config = dict(
    arch='pvt',
    model='image classifier',
    dataset='seven-segment displays showing three digits',
    train_examples=195000,
    image_size=48,
    crop_scale_min=1,
    horizontal_flip=False,
    translate=0.12,
    color_jitter=0.2,
    targets=['first digit'],
    num_classes=10,
    norm='layernorm',
    norm_position='pre',
    activation='gelu_tanh',
    mlp_ratio=2,
    head_dim=16,
    fused_qkv=True,
    qk_norm=False,
    layer_scale_init=0.1,
    parallel_block=False,
    inner_norm=True,
    patch_size=[2, 2],
    depths=[3, 3, 3, 3],
    widths=[64, 128, 256, 512],
    label_smoothing=0.1,
    loss='cross_entropy',
    init='trunc_normal_002',
    residual_init='none',
    optimizer='muon',
    muon_scale='match_rms_adamw',
    lr=0.0029,
    momentum=0.85,
    nesterov=False,
    orthogonalizer='newton_schulz_5',
    adamw_lr_other_params=0.0022,
    grad_clip=1.0,
    cautious_weight_decay=True,
    steps=6600,
    batch_size=96,
    epochs=3.2,
    lr_schedule='cosine',
    final_lr_fraction=0,
    warmup_steps=1320,
    weight_decay=0.07,
    adamw_weight_decay_other_params=0,
)
Rows from block 8 of a small image classifier, named by matrix and row number. Rows with one number belong to one neuron. Each number is 128 + 24 x the weight over its row's rms, rounded and kept within 0 to 255. All counts start at 0. Numbers have three digits each.
Before each neuron's rows are labels from the 100 images, of 14976, where the neuron reaches its highest value: "top examples" is what is common among them; "colour at peak" is the nearest of a few named colours to the mean colour under the peak. Only what is clearly more common there than usual is listed. The data: seven-segment displays showing three digits. In brackets: how many of the 100.
# fc1: MLP up (model.blocks.8.mlp.fc1.weight, 512x256), inputs 0-127
# fc2: MLP down (model.blocks.8.mlp.fc2.weight, 256x512, transposed), outputs 0-127

top examples: the digit 8 (84); first digit: 8 (83)
colour at peak: green (33)
fc1.241:170122132142127113133130126114118147129131141129130102151107100122117112100112102084146111089116144100130154171135181129174153059148142115088164096119112171128089133160118140136110167135108127128115113132128159094145108134096149122105156101135137127124122122136106159141148118123112102132149194139119102184125128106130137153122144132159154121131135085120105120122152128132098200132122
fc2.241:115120150137131140109161146151109134143126134124153043124147111139122155141125105171123159135116137142168123122116131119137161174100137112133119123155181142142113116154101137134153125134136134076137115136128116122109142129150164074117129121142126161118105148120095136128120145155160054132088123150122162090131141139131156135131093145144107098125119129122122111131146087117093117125167

top examples: the digit 2 (76); first digit: 2 (68); first digit: 9 (29)
colour at peak: green (27)
fc1.371:089136102120140162110129162105126143133127115118117130133156116136159144133115097151134143115179145110093135182097128062153165121120088128102159125139173140174106119131134145094116105152117121155128090156143141140127149147175157136134111138133168155123145137113165133134077127129120135088104141160156060166127117124094133088139106111121150127136104144150132129100079102129133122130102
fc2.371:161148132134111122143110103156109119145128109151149124121096117133055130100125101108131123143087107156123143118128153118151102120121180138133121159155123116116116123132134089158151117102112111128113130121081147125161100131072101112131149115122128136104095145104096091138152120116117131174158112120141166085159140145152132146117168142125132099115135130147148135123158122131107128084143

top examples: the digit 9 (71); first digit: 9 (63); first digit: 3 (37)
colour at peak: brown (60)
fc1.453:120098156138080134102126103129142135130144140120160148147109117128126130127089157170122078091124137098184142111120131120201132159125130122132152081145119147132113155101155115124131126130160144139134117120121125138114107173135143058139139162137125120134155115108143129119099128093134115155128115143096103118173173099150144169116144112108140108177117140080133088129120140100148118136091
fc2.453:072134142110107116118120106138107112161128157130163172142076135107114123129122143150102088085132145196201154123116111106218129157115151103128118117144042183131103145138124108138126136121138103163149107133113162124156151144118129144151111165133130118110124149131168096117130116088121116130101113086109133112141150151123153134139127142125123146173121148129135118116129157114130140131089

top examples: the digit 7 (62); first digit: 7 (54)
colour at peak: black (28)
fc1.213:137098173109127135114143121119136162155094144135100116131127121141124153137150103172119105096100169134158175124181112127153108136087126124120148093079170106149166171143150087120135129132140160145132072113161133207125141163141100093150157134114125133153139127186132102095116119115153103107122098114089132121103130131132152144103113109107141113124154137111146098084122157148123123137124
fc2.213:116096118132123168168135128101133095133167116157140154117143101109120184134114112124142131182143125107053155101127109095123111129108110080116123150105128191123140078137155089124123122144150140148109118143113081146116134124181191122097129101134137111133159115122155102126165118131144108155155138115180148112093150117112123177139117133142106132124114105119166138109108141124125136107107

top examples: the digit 3 (77); first digit: 3 (74)
colour at peak: green (25)
fc1.32:117098144117117145157118169096093177169197140134126138133121146153127097090114131163119091099191134089109121128110116156137109094087119129068132104136102170123145121146146136129075146142119130108110184112119102133150106129135144091140087043182166107119150116128115148096114148126111139104129109090159116118139110140164131123113125127119146149103139109121136122119124095153136081108126
fc2.32:097134140119126133141140135140110161142117111128142085113162127145057149123144096129140138113133137145143150103182153084113108012136139141134125100138117125094143099127126144152124134138150142113148112179134137120105133128111097099126124023124123120133112131146134115177127115176144111111097156123119151136134079115135120119094133116148189119125124142116110135129128099135150134137121

top examples: the digit 6 (77); first digit: 6 (70)
colour at peak: green (25)
fc1.177:125105102111102127167152121108094131143133135089118125112105140148122099150153131131161189151127141091126144111188132151141156080101161142103129121112128140105156135113079171090149124130140169111133163124138142092154149134130127140126148101150130090140123114165137124151144092083104103163152120134149110129124097127139135142126157102164080126088093177170121119128108152134113155107112
fc2.177:126147141108109103120110120162155121121128103138136149132129120103132129120150142092088137140112142173131138150101088123164120161141146098138129173144122113143151083112115113131095075082097144123135139155123114123147144128140058179099157156105107121121131112150151114125161139081131110149107071103101173141128163125110134134109136136160155078136119163129125142112136133119087129090124

top examples: the digit 8 (98); first digit: 8 (98)
colour at peak: green (27)
fc1.197:126109155123132106133156126101119121076117143114114093120102180120149129142136160125165137115160116115088119096154138109151118113162103121150137168111095095128129112136134042104141054107089141092144165087107103126117162106141096117126132066170118134108088129121127149103172076133130169109117099123119105119137143129148160134116138140176094135181078109142084136133115170135141103130194
fc2.197:174163141151164158095139154124108124090142100109141131093129095160127065121161149136181142111171121129153125128150155138150129147121096103123132133110091112171142121126146085101149099107117172109116141161131116086114174163102091114058135139165155117120149169124091124122119089137117113141105137122096114096113129124125122113114120112131135110126132090153110095153121152128132125156110

top examples: the digit 0 (63); first digit: 0 (53); green glow (40)
colour at peak: green (35)
fc1.104:148115117129172151135102129130160144171144120168147118143151140171090135136127149098188090110119116133097120146086153125120149208130143128121112135152129126104122128115147141129127150089149090131140125156152146154084151142144106134148130147114122127116128130172071090136133161180104115120129137150144132136108097139135116133099174137155143122115138124081117126073063113159119082132127
fc2.104:102108132085144169121111147154151146154163102131146136129149155140124175118144093094101151136097161134126117071102117116159113128155126106104119142092112173114093107120167125110156102126122164125081144127150120146104130093122117123090157118093110140133130149125173111117125099127148143127103145111089134122153132142153171127114082165100112172092097133129150135117106141165147148126134

top examples: the digit 8 (84); first digit: 8 (80); second digit: 6 (25)
colour at peak: green (26)
fc1.508:101171127090111126144133082125142146138131145114114157116135144139093101138130106084154095081147134143148190134139078095095096105096128126114132111138138123147184157143156118115134135150143141158110138142123117120114145142105125134154130090127105090088156136108096154123148101105126156123140106157126083167127099097151127115147140163140126093116133139113096130158116099099116156110113
fc2.508:141144106119115122092137136157104160121148083133098128110088144084120098123088143121117099109165148125182154167134111147113151129132110133112128141173142165119123174141122168149138181117128095160137132087165108161137135116118182117109106097103112110122077110109127074173118149093118132125116139115149113106130164115138090098111165129150154138120125140113134111085148087125153182125063

top examples: the digit 2 (59); the digit 6 (59); first digit: 6 (50); first digit: 2 (48)
colour at peak: brown (60)
fc1.109:114143138076144137155115109108154116139193148103119114171095137129126128159109129106130133096123114171149151174127136146115122134126131155132119148113111095146121101151080174137070129106132116170136106138125129121155156120111102137113076112098076107148146135111138158142132108122118143108109119193130153157157143085136167109171118129134138218094143162113099134111132112128104068160109
fc2.109:132110112096125159148109120104141096089136138127113128113095201133113134164094145117162132147141139118118172113192152080129112112130106138145106156114081098142095118138142167173120098103098142108118086151137127150154148124105115107123145083130125175134131168093145120142113123102093136131128166127109123135111112152125136110107145096118106134162123105126106142098146143136151118102144

top examples: the digit 5 (100); first digit: 5 (100)
colour at peak: brown (65)
fc1.183:084124119106134169093189168103143113080113118146120111124120111130148133163107163181114149187143134115058119079122110136166150167148149147136140099126117122140118140183137129113109186102128145114170145116117144111128154091123160165116150088135107130141096133143104150102142120129098111095156120108115155130107141159137105118143090135116130110109166134112140133126143086135133108123103
fc2.183:146094098170156116121140125142118121141126164140088116112123165132177142098132165138116177134133135159124123129132130139111141148119140110116159118111109104103133146128125083091120118126116157157150117111140148059141133113129115124143081170139097129145101106137126041133124115143176186118071138128162132136156120141116164148135122152131125077116121124120120126134108153125128134147123

top examples: the digit 7 (89); first digit: 7 (88)
colour at peak: black (56)
fc1.391:129118133082114076127135112118121132109211118155140068168166122108131102115100154136157129127099132082210119123113126113126166100122139098125109139102142098128109153113090132114124120154166170164132148152150118133069121146141135094119101091087154108137102124139095143158131154121151150103141123093122136142134135094135105166148160099100133149104094155168114183149160111124114160158126
fc2.391:084105104123126132159142123139124155149123114116085148107117175117132123147137120152126147131127114168147152143122107120142139064129144148107133156114093121117166147114123102150114135121131094101111146120183132110140079119139134148117105091165123097155093118149129127116155131177115140163068140126163127107132154114141147112130119130137095137149112124139126145128117146125141124106108

top examples: the digit 1 (100); first digit: 1 (100)
colour at peak: green (28)
fc1.313:143139094105132122134150084110100132113102142159128152124080149140132067113075134127125143171092159160115122143180103122090101138099141127138151111105142184150119165092097113106137125105126131114133153141108139122096130095129139159127092115124130103128123135131152151094120168105112129101143106135110140140106171126170133171125164146157201113116081142138102145123158152156152127128127
fc2.313:093140138123125109102147128146110139119138089085121085112151128171145203153147138119112124112153082091162106130123140164161144172119119137147107114116087127123156180120112140134094112127153154141116113141175111139109097165168135119120145146117115156113126156101147108129122126130091082106108108132116154134167074135130153141156122112131093106102165151092158135108155060137114138127130

top examples: the digit 7 (91); first digit: 7 (83)
colour at peak: black (35)
fc1.96:137121153156107108136151134085133087122138156147125159173160099075171188088135141074131126100091137105168109144181155108097117121133112133121140111127109104116103096166120096133161120126148180136167088140150153080117138153122084115158151139135117121120127122120134137163137131131095130125112124140101102139133103140091158091102154110109100059127136125098133126106111136134100117138129
fc2.96:077139139105122125105124109138138161111145168096131128113121178109135125146126139159129116146133120094141147111103079129136142191106152103119121126107101134125197096134123181125137123123132156114113104096147109191134091105108117160133095063128123132134140124122133133110128137094124135116120153097166153124110150114141118156171104141102146186089115088153130136122112132098136102119122

top examples: the digit 1 (100); first digit: 1 (100)
colour at peak: green (27)
fc1.21:133152084129113119105137129168146106120135140100144106151136088166092119119171168109121111121139160147149114134119155120147144128142132032153085108157104134111141087131121142134150122128127133128123104113137157124105144156160138124146099169096130125168127113106091135103113143142109140119120142121102142129110121097121176154113125144101127153159155114089147093110140143131167099151158
fc2.21:126143153136134124139156132112152129110148115143142173172116118124128109142154159152115137122166158093118118143135131120142109133120160094158124096135117185125127133115095150124118120104133116120058069115144124156123131107151121149156083189156130129136121099130116163123117169100128079096129106142147146121140136105126160141120156117145140141116158166103137094156139130168153134136120

top examples: the digit 4 (66); first digit: 4 (63); first digit: 3 (30)
colour at peak: black (29)
fc1.42:109136168089159088103122159128121112152115133127158148127129131157096154150116137097147140147135060145133125166108158149111080129146137129117138090149132101159095127128139155122152125111166103153164099172112086119133116077135112149172130154119125167070115144128156129135171143111115121136114123149166133134151123122145091093084130118102087146139144133126125123117142108101127114121100
fc2.42:121144168152131130134144114143145116107094112160087152102109110167192144100131115146108149067090137117136145164150085099105102095145115146144127158093139136154108158085170111100120120133114115109135127132152161093096155122110100138090123148099096131107103078128124157130173154131103143105142090112145151102121129110104125096113100090094132119167111136147093137129135122114105140161158

top examples: the digit 7 (83); first digit: 7 (81)
colour at peak: green (27)
fc1.357:102127128096129112109164129071094119153124135117131137146142178148151173154153106150152113094144128093145098091148162110175094175159118152103169146164114130114086143144150087121154122147132082104124152163140107124140126154184132149126117142118135142135104122136175126115133140096143119112126136124111115134132123134116080157130119121142126121123133109096155137092104126127130158154120
fc2.357:154126118136130155141113111097137149072126118161130140151137127089078084122112156111105169084133120104100114151103073135118143097122121096132130112135111139162158137157122145108082112119173126096101122086084161133117094064074141094120115083161141093129137143097147140166139126200122133152108127104098138120129139106119125144082126108186137113117107150134110111127149156129124176117109

top examples: the digit 0 (77); first digit: 0 (72); second digit: 1 (33); second digit: 7 (30)
colour at peak: green (27)
fc1.13:126136136141115145141155151133099143164122113141116148092125099117106135132123115073093087095128140131133116162142072128095149097087083145131116137129111125075148092127133114129167140111119104127135158129152141112109120142137130080117100145131117118127144134139141082124130111137162129078153105138092132103116101141141147109100130164095105154160122118148130132122131119147110082166139
fc2.13:173122117139119104117128126143153118146143143124108122161125153127106165129127154125164122141139104084111115135157166125109120111125139148143133108102162089173103134101147159116092120147136175146111139118161130141132100112127134180126104114098141139121111134081136199141149103146117119129073134129157126151146173104083125164162121104116163093105126139146123107138163151138154133150106

top examples: first digit: 5 (38); first digit: 2 (28)
colour at peak: green (27)
fc1.203:160134127126157137107084098134159129157142123081062116103107119068117115117131105117135112134157132170157127156121129094140148101119103151174144131125135125125154132126136092084092128141137121176140148128125098135120138144108121055107118126146106136154146144140143116158102125105104140109119125166116162167127135119090144118113128150122108086128104151130131107153088110109124107127109
fc2.203:163111121110132120122148126161121196157139104145154133136173144130093137100094119082129092100170127113162101155093194106133129157122143141107144157158092119151132122136126113144106170129161106105132127127124132079115086139136175118138128042147106119146126108162143132155145130135123130142208107123127111121105117107139116139115145125164121162119123081117104101151118128154122157138123

top examples: the digit 9 (100); first digit: 9 (100)
colour at peak: brown (63)
fc1.68:119122123098131134107150153157130113133099129140149151160122110134137116116127141132101162155125129119119125120143096107170131143183142142109167137144158144187141135112125121141148158127115110168141088112101174127178141155141126185132137108133127138113150158138172080141123133108174133158156041117103103142124151164095102107095166125117127109116132115088171126117161143137106099101176
fc2.68:096114133098135162156098116151083139122127124118139167112099136137140148145126156144211100139113113154109126105187109134166137151098103116147148082116117072123101097141137139105113110152106101128163131106149125156149100157121068124126094142066122112113138174122155143088138135103109129157085165142096134156121137157105119120150126137153158157135102172130132102128144136101139140173086

top examples: the digit 3 (93); first digit: 3 (91); green glow (40)
colour at peak: green (41)
fc1.98:178131154144101152119137110137101139115115151108137155117093087092104084137143145149134052119186153117102125158107122108166156194121149155131117107127107145152057135123134148119104117096123144166160126110082099176159107150134181083160098058107121154146152130117109124130129106126121130094110138120136099146110100144140105110150125129075109126134174134114138140088094098128144142120129
fc2.98:131114141128125150100127121138110121157098085100141124123139116141144123132137137099115109108130116119143132190135095141142111116140126153110148149128159117108061086126130133180169142103103106090106127127133098126148096141127107112144189107128123153126098113116138150091118146152120118108093139136169100125127095140151131112144126135142124140171168118107124131133159126112107120124084

top examples: first digit: 7 (34)
colour at peak: black (27)
fc1.400:144132136122119170180115129159078135145143175110153115092112142111157161136143133149110163153131149107105145102128087164157163133093105095147100124090117151127156132122142134076145098140145154159120117164145110122138131175125152124153148117100120100107139123115107078139107144104169151094167157127139134141147095140076134139115123090147130140130120165155113145147136109155083126178134
fc2.400:167132114078095110079144107126151163129158120126122159146164120153092126159109132094135132136093098169223139142130119129120122095160149126143126142130115117126108118119156164115156124137164151154125139119100100124143080131141121154123099077177133134119076132119123121113154116136125106153112121160121130158102138162153097109136126152113085147122108118112126120132098111145140136100123

top examples: the digit 1 (61); first digit: 1 (52); first digit: 6 (41)
colour at peak: black (29)
fc1.305:116126113146129161146131141170111149115114133126137142154107097105146154086116144136089095098154139105086168092063121136191158152146130148137111127089124150146121170114160133114121166140168182143146147092109105145127130160116153100129140109105154110120144136101121115143120117175160124112106118086129122140148170175121140157140143110090135140150132124113092120113118108149120109147164
fc2.305:124158136150130121151148123106116104158134140143128110124169098157086118140139109134184143138129157133160136123147158125090126128109128110126152143136135113150094094086114106138122105169132087113141121204148129144135137069180139166130131120176147117095101079120117147097127102101092139145130138155147106149110144157163136094122136137138134107113152135150150131140146175150113133098113

top examples: the digit 4 (85); first digit: 4 (81)
colour at peak: brown (64)
fc1.170:128119109170115120132161140197099127084127133157160161117126116163116162096114110109094138157124112126055137128116118108129116127129153106105084130142144104157109112178128116142106147123119145149090154094088198113146130134131124112147105170143148103093160186081155125132150116155195115124099108100117120127125137134118167114120107105110139139110142107134111124116116115121110111123165
fc2.170:108103129113125159142111142099116111151123150137135077109071107126168080133095146110128112127100111086166138146192129162130132168093104121127103122135154162147113108114132129118076123124135133129122106107111150148146087133147138148128117129137139159126167143137118110156110120128127106156089148136113150148144119137176127110124125121114146155082105121132143104099120114137109155131142

top examples: the digit 4 (96); first digit: 4 (96)
colour at peak: brown (64); black (26)
fc1.117:133124130143127150169121121130114088120138111142135125128099096150119125100124135103138134071123136093134111123162125156128131187102127117112093131124159116146127129103133109148079113134124133128119131110161082138134107114136127128195135115110113112142103111149167169096125109143115108135153130141133152150160108165133130136109134103135132158105116111114128140144145127094130147145173
fc2.117:156144134124137136125137166150127116110134109143097131140117073132072103131144155160087129123112141133121136125115108092144148132155157118160100170123129150145157142104141124125147120110135168122157115145103157089156115091106096084083146125117120139119141146136091142150162140122128139105091153115080155095122149096130117106157095151102115142134080124113121123141158145118138101153113

top examples: the digit 8 (80); first digit: 8 (76); green glow (37)
colour at peak: green (37)
fc1.174:125112115135119114121152130145124172063119112131131144108094131118193227132122163106130130124149131151137112145088131113133111128139172152142116167129084136141173141154113167137167109128094117140166142154133103127152131149113123081107104128118152162102169126147133116128135111177110132134134106156139082113093125108166091144159099134128158103081096110122157137134080111128129131131129
fc2.174:151127124114138094119107108133127104173117142123165119167182134110119110116108089171166135148142132096104167134119135139116132139108092117146106105119141181130110098132124102106122159111166120109135131099108143109090150144136121168145125184131101119100134121142133146140118108099149104113110149087123154116146155112103125106122145171104137134156149195129136113131147120105122152111060

top examples: the digit 6 (69); first digit: 6 (55); first digit: 8 (34)
colour at peak: brown (62)
fc1.448:137108093137150100127157125153113166110160151087135099131173117148119166103090118147129110129099133178068117105094111093156126110099139160110102142135091145143114177123148085151102128132136125103079184068103136129161129107155155139129072164106156108156150098132134159168146149167129111107110139103124157130149157116115115162126132139127119150141095161152104117184123122152123106140144
fc2.448:138123082122096107149121124123107131172151124150122156130119114084111182162117126132104105111104096092153109186134114131163167128081134136160100111121145144094104141141119100153137123099126129120130101071142149157116101153155187140153119115062116113131142101133118166135087121113074128129123144115121129154133098131121157140152127110176170171120170164167140122106130121115103155139120

top examples: the digit 2 (61); the digit 3 (56); first digit: 2 (47); first digit: 3 (41)
colour at peak: green (26)
fc1.392:123081117124104130122118154120075087134149131172124114159106131159105149160140128124153124136141143117149145103130135101103082145087109149083120169135118144132182142116098158136172129160148061098110129183139086126094107122137122133156154156148149113111085119126132106137137094170099130131148150109172123134140128133132149089100147167137105150096109134134137137082104164116111166112127
fc2.392:120118146133091107124110108126141115164115147080128083109103117131123123115136116122080175096119159108098116164142111128140135139150129163155123073138126113142149159149115110094064151143144101093102155127149131086157164125125162148131112132133127182136126137145137160097121161130156105116127098137089127152093151151124105139131153093123103120122124142128141123135164113110093156161095

top examples: the digit 6 (73); first digit: 6 (54); second digit: 6 (32)
colour at peak: green (27)
fc1.110:099112147103129129119113162119107101211137144100106077126153124144133114114126119153145132171163147089167150130105135099151145102135114131133132124099096099145116153124084158161117106165153136176138127102148124128155101134126145148162138185155151111096124131136137167122153120171168083142156138094128123137165158135131135132128118106158099105101127159104110124119145128111096162096101
fc2.110:174130114146124147127129145124123106080140114089106109152123124117163116130124117107137139130103121187144108109158097147147123159132149120125139097165138082110090101122118113123128119124144101123094113160119147082155174119103096109087172073155112129151147139141118081132134129145131164079114100116132168132104081116127099132074115158083158127172085106120135113162113146152127093110107

top examples: the digit 3 (91); first digit: 3 (86)
colour at peak: brown (72)
fc1.361:128160131122155134133144174127134154137170114152141126172151062098119113129082159097114106118147134123124111061104161177140125122122134154084062160117135100154097157096120115123140152070161150090131123158134123124111123141118139157128161153088143106144136136161090143141132168124101123097096160098119129104128162123133151103110120177110132123126105108145127125155141157147119100157121
fc2.361:137128137102144132164123140168116148118139139142153136111109073135124120113100124117081116108150154116186118114112183122106156147123114162071101157160138128143099190106189086114131088087106104136105115145093090166123143135082147147105136126153126098127159143108130137112124126068130118098108096149112093132113140142163147109114112117114147092105150141130145169134136117175104099131156

top examples: the digit 7 (85); first digit: 7 (83)
colour at peak: black (30)
fc1.141:126099174139123097148158095138123151145129111165143082118124137093088113139137133114127150152100102123171189147092161121145131118112149120115100122126127108129112116128140138105123087123130129151118110204115111161094124170155073164148111166106122122127133090118099147140158125135147134122114146143108129142117126119118102148143138089068146145103117162162115095135142172136144175162147
fc2.141:066160128126158145139138108117167119119130131111128121157157127084077125128142141109126120123141131118107125101162182149098128044132152146129118109117133124126148073105104121149151122129156089128147114144127114166098141100127127137111145072135128132151150123097109122130152147127126124109105151139086132144138125130130130116130129117112124095107148141140136111126116102147115137138113

top examples: the digit 4 (100); first digit: 4 (100)
colour at peak: brown (70)
fc1.353:085108148119133085146191111150121137118134164118159130114129144164097127134112151113086143137114119128164122127122129147157149145135118101141082151108097123115154139142126173084147108121093135110155100096069088099158112150117140143105134150108129119134167140149139072148143113118147187128109144137119148144131111145140086102109108103120153179157105132112127170137115123095145141097149
fc2.353:072168151093153143161098139105127137148111176131086108129130109171127127129148157134160083125099065118126136184156145153130137136130119142097129128116183118118184142114172136128122135137102160149115102099152158135100123100119091129127141158164139146116132133105091129098104132098093117161164143115144164142159124148152142081128118141119107113121123137188116115138163098168144110138083

top examples: the digit 7 (68); first digit: 7 (62); dark on pale (37)
colour at peak: black (34)
fc1.201:129132148091101119130102131145116134078119105092134069132105109162098146115137139126120122174174084089141130074145121142146119121061110134143126138139102133102114134068157120149088117128098124097149156140118144125141120127177134180113105126141153119132149100132118124148122137160142134167104177121148122123099121156171095145125155157134136159090125138144164100150126112141137139110138
fc2.201:165117112097152102120113161134149136104134134108142090152137119165124085146094123136104107114133137119189140185091134151164140106158104111141138081149106116156144111151129122135120138106104141157113135077094149092136158113145170063120153120121138108160143113130122131123145144113153141127145113132097153123140122118117113100074093140140113138163091166129107129132112129129133142136134

top examples: the digit 1 (81); first digit: 1 (75)
colour at peak: black (39)
fc1.175:138105126096157083068072154115171130137151106109136139133158119128092153118105146109132097166131123182148141133142072095136117066141102111121145120148121138085138103133114127111130099127126112171144131094110137135132163160159136120141148162137120131105162147146126144148170124137169160152151157152082135146118136105136153137112129150131111097135120153130124118113108120097126182109141
fc2.175:180122106122144110094111167124098113102133140103129124135176122118111180124127148099086089126149150152165106097134096113165121136130148140171143115127132089115159086136142110124141118110145136108103114142184168108123130165122130147143121140116117134173153108130135154174124115140113127140130178153196125123138134133098148163139178122101170126133130082129096137107113114145126133144136

top examples: first digit: 0 (36); first digit: 6 (32); first digit: 2 (25)
colour at peak: green (25)
fc1.477:165116113138148139092101124131101108176119092136147123153149143158131071067141050121096131150117124186182106119107138114117110097105145102140113121089111119134143128191147094137194138134155109135107100124123118106097134136126126121141172142144163114120135077136073103160107132097118141141130134126155151128163111101113132127145118084141088130147130135108115104129147127112096137165115
fc2.477:179149081129155101089123119114126115128108121090145129134126117159182089122123097139128099142126150180142139159128144124105127177099120122105090110128117181101096142167126147135163126130179111128145133132127100147134103148108167163106166157162134077112136095127135131131118156097121137121111148160130090113171164103110134087095117114081130128162130146099145097116100177117124164174113

top examples: the digit 3 (76); first digit: 3 (69); first digit: 9 (31)
colour at peak: brown (64)
fc1.326:134130141135133150114166108142096149143149078134114100107124157111086108119129124124122141117130156144149157130157155151142081152094104139172135102108125147126152117135171152107135126139111132096114121121109094068121055124129142103159148110147140109147119136119151129095147114105122079147145092107134093117095121126161130130143107137134114120099138128156099129103097094121140150134107
fc2.326:134139116105121113144153119152117097106119127131160116085115086123109171129092100148097155122129114146085109101103060126136151165145097065145136157162141100123123144148131092086105104091104122144130119177134152115130179129133097156118125074137144126105157123136136126116128146095155156107162139148131168156133151110118131144107119140143129133106115120113148129115151118073135128071114

top examples: the digit 3 (100); first digit: 3 (100)
colour at peak: brown (70)
fc1.46:096130109135142144154102126119154137133088121133143114150165112140149102145105118119129138158122111162112163108156098107196172127114121120129122141155129147104163143135146128120152103117143147135128148183167120121094124149123107118118154094071122122113091134117121142125139138151126128148146113120109122139127072212131156133116138125144093098107157138132130108155124126169117121136154
fc2.46:114127112110133099123114139134136136126132126163109152117124166119107133118099143119115139168131142102134121127113097121147147155102113111127099097113131136117137140122115134128100093131103112135118123075144141130150106117117154141164124140134124141137185121116146113108123133165136117117055100130125102141139152182146124124153133114130138128144160125111104119136133160120131088107116

top examples: the digit 5 (86); first digit: 5 (78)
colour at peak: brown (65)
fc1.133:148141145132140167134114149089139099137140158086135141107130100171137079098100094147137125140157167120097093126187181147155128126148091154156121137126118102129129080122119165096131145123122116109157129112098103123169123096153114178138148124114101127118123115141127181097144144120136134118140111124144193086115142119167123166144104113085151117090124112107141097086142115113111184136138
fc2.133:107137112176146102142149103146127112084119155138131156127104160149141123109150106151137155113110133172101105113142143131150148095114126122160118101101138072111157151111150091107129127121105162071142153120115185088148127103114097132168085137123137146108136158132086149120168115147137158148149148113149164106117089115141093182144091146097144118159114131131146103114148111086130149134135

top examples: the digit 1 (97); first digit: 1 (97)
colour at peak: green (29)
fc1.340:169107134188079124081111131116102096106135157128120146136116117144168088116146113132185131170134190154101131136167094086106145147126137141082114166152152113136110060114128150102131129075152145093130103092134105165169112131139097091135086152087112158169111158115134160107128088159122111116114128131162154117100138100132090157172107090083156113116097140122129105139175150138123183155127
fc2.340:121118116139095144111124130144111160099129110103103107187105167152155110115124136111139138137136173108129143118112151123107127169133137135104151113123108087144160169154132167146076117116155122114113150143108138158173129121130140142138096168112151158175082093065136096117127103133112146152063071097157118132119145156120121132142143150153123111113111095145143117117138128161094168126148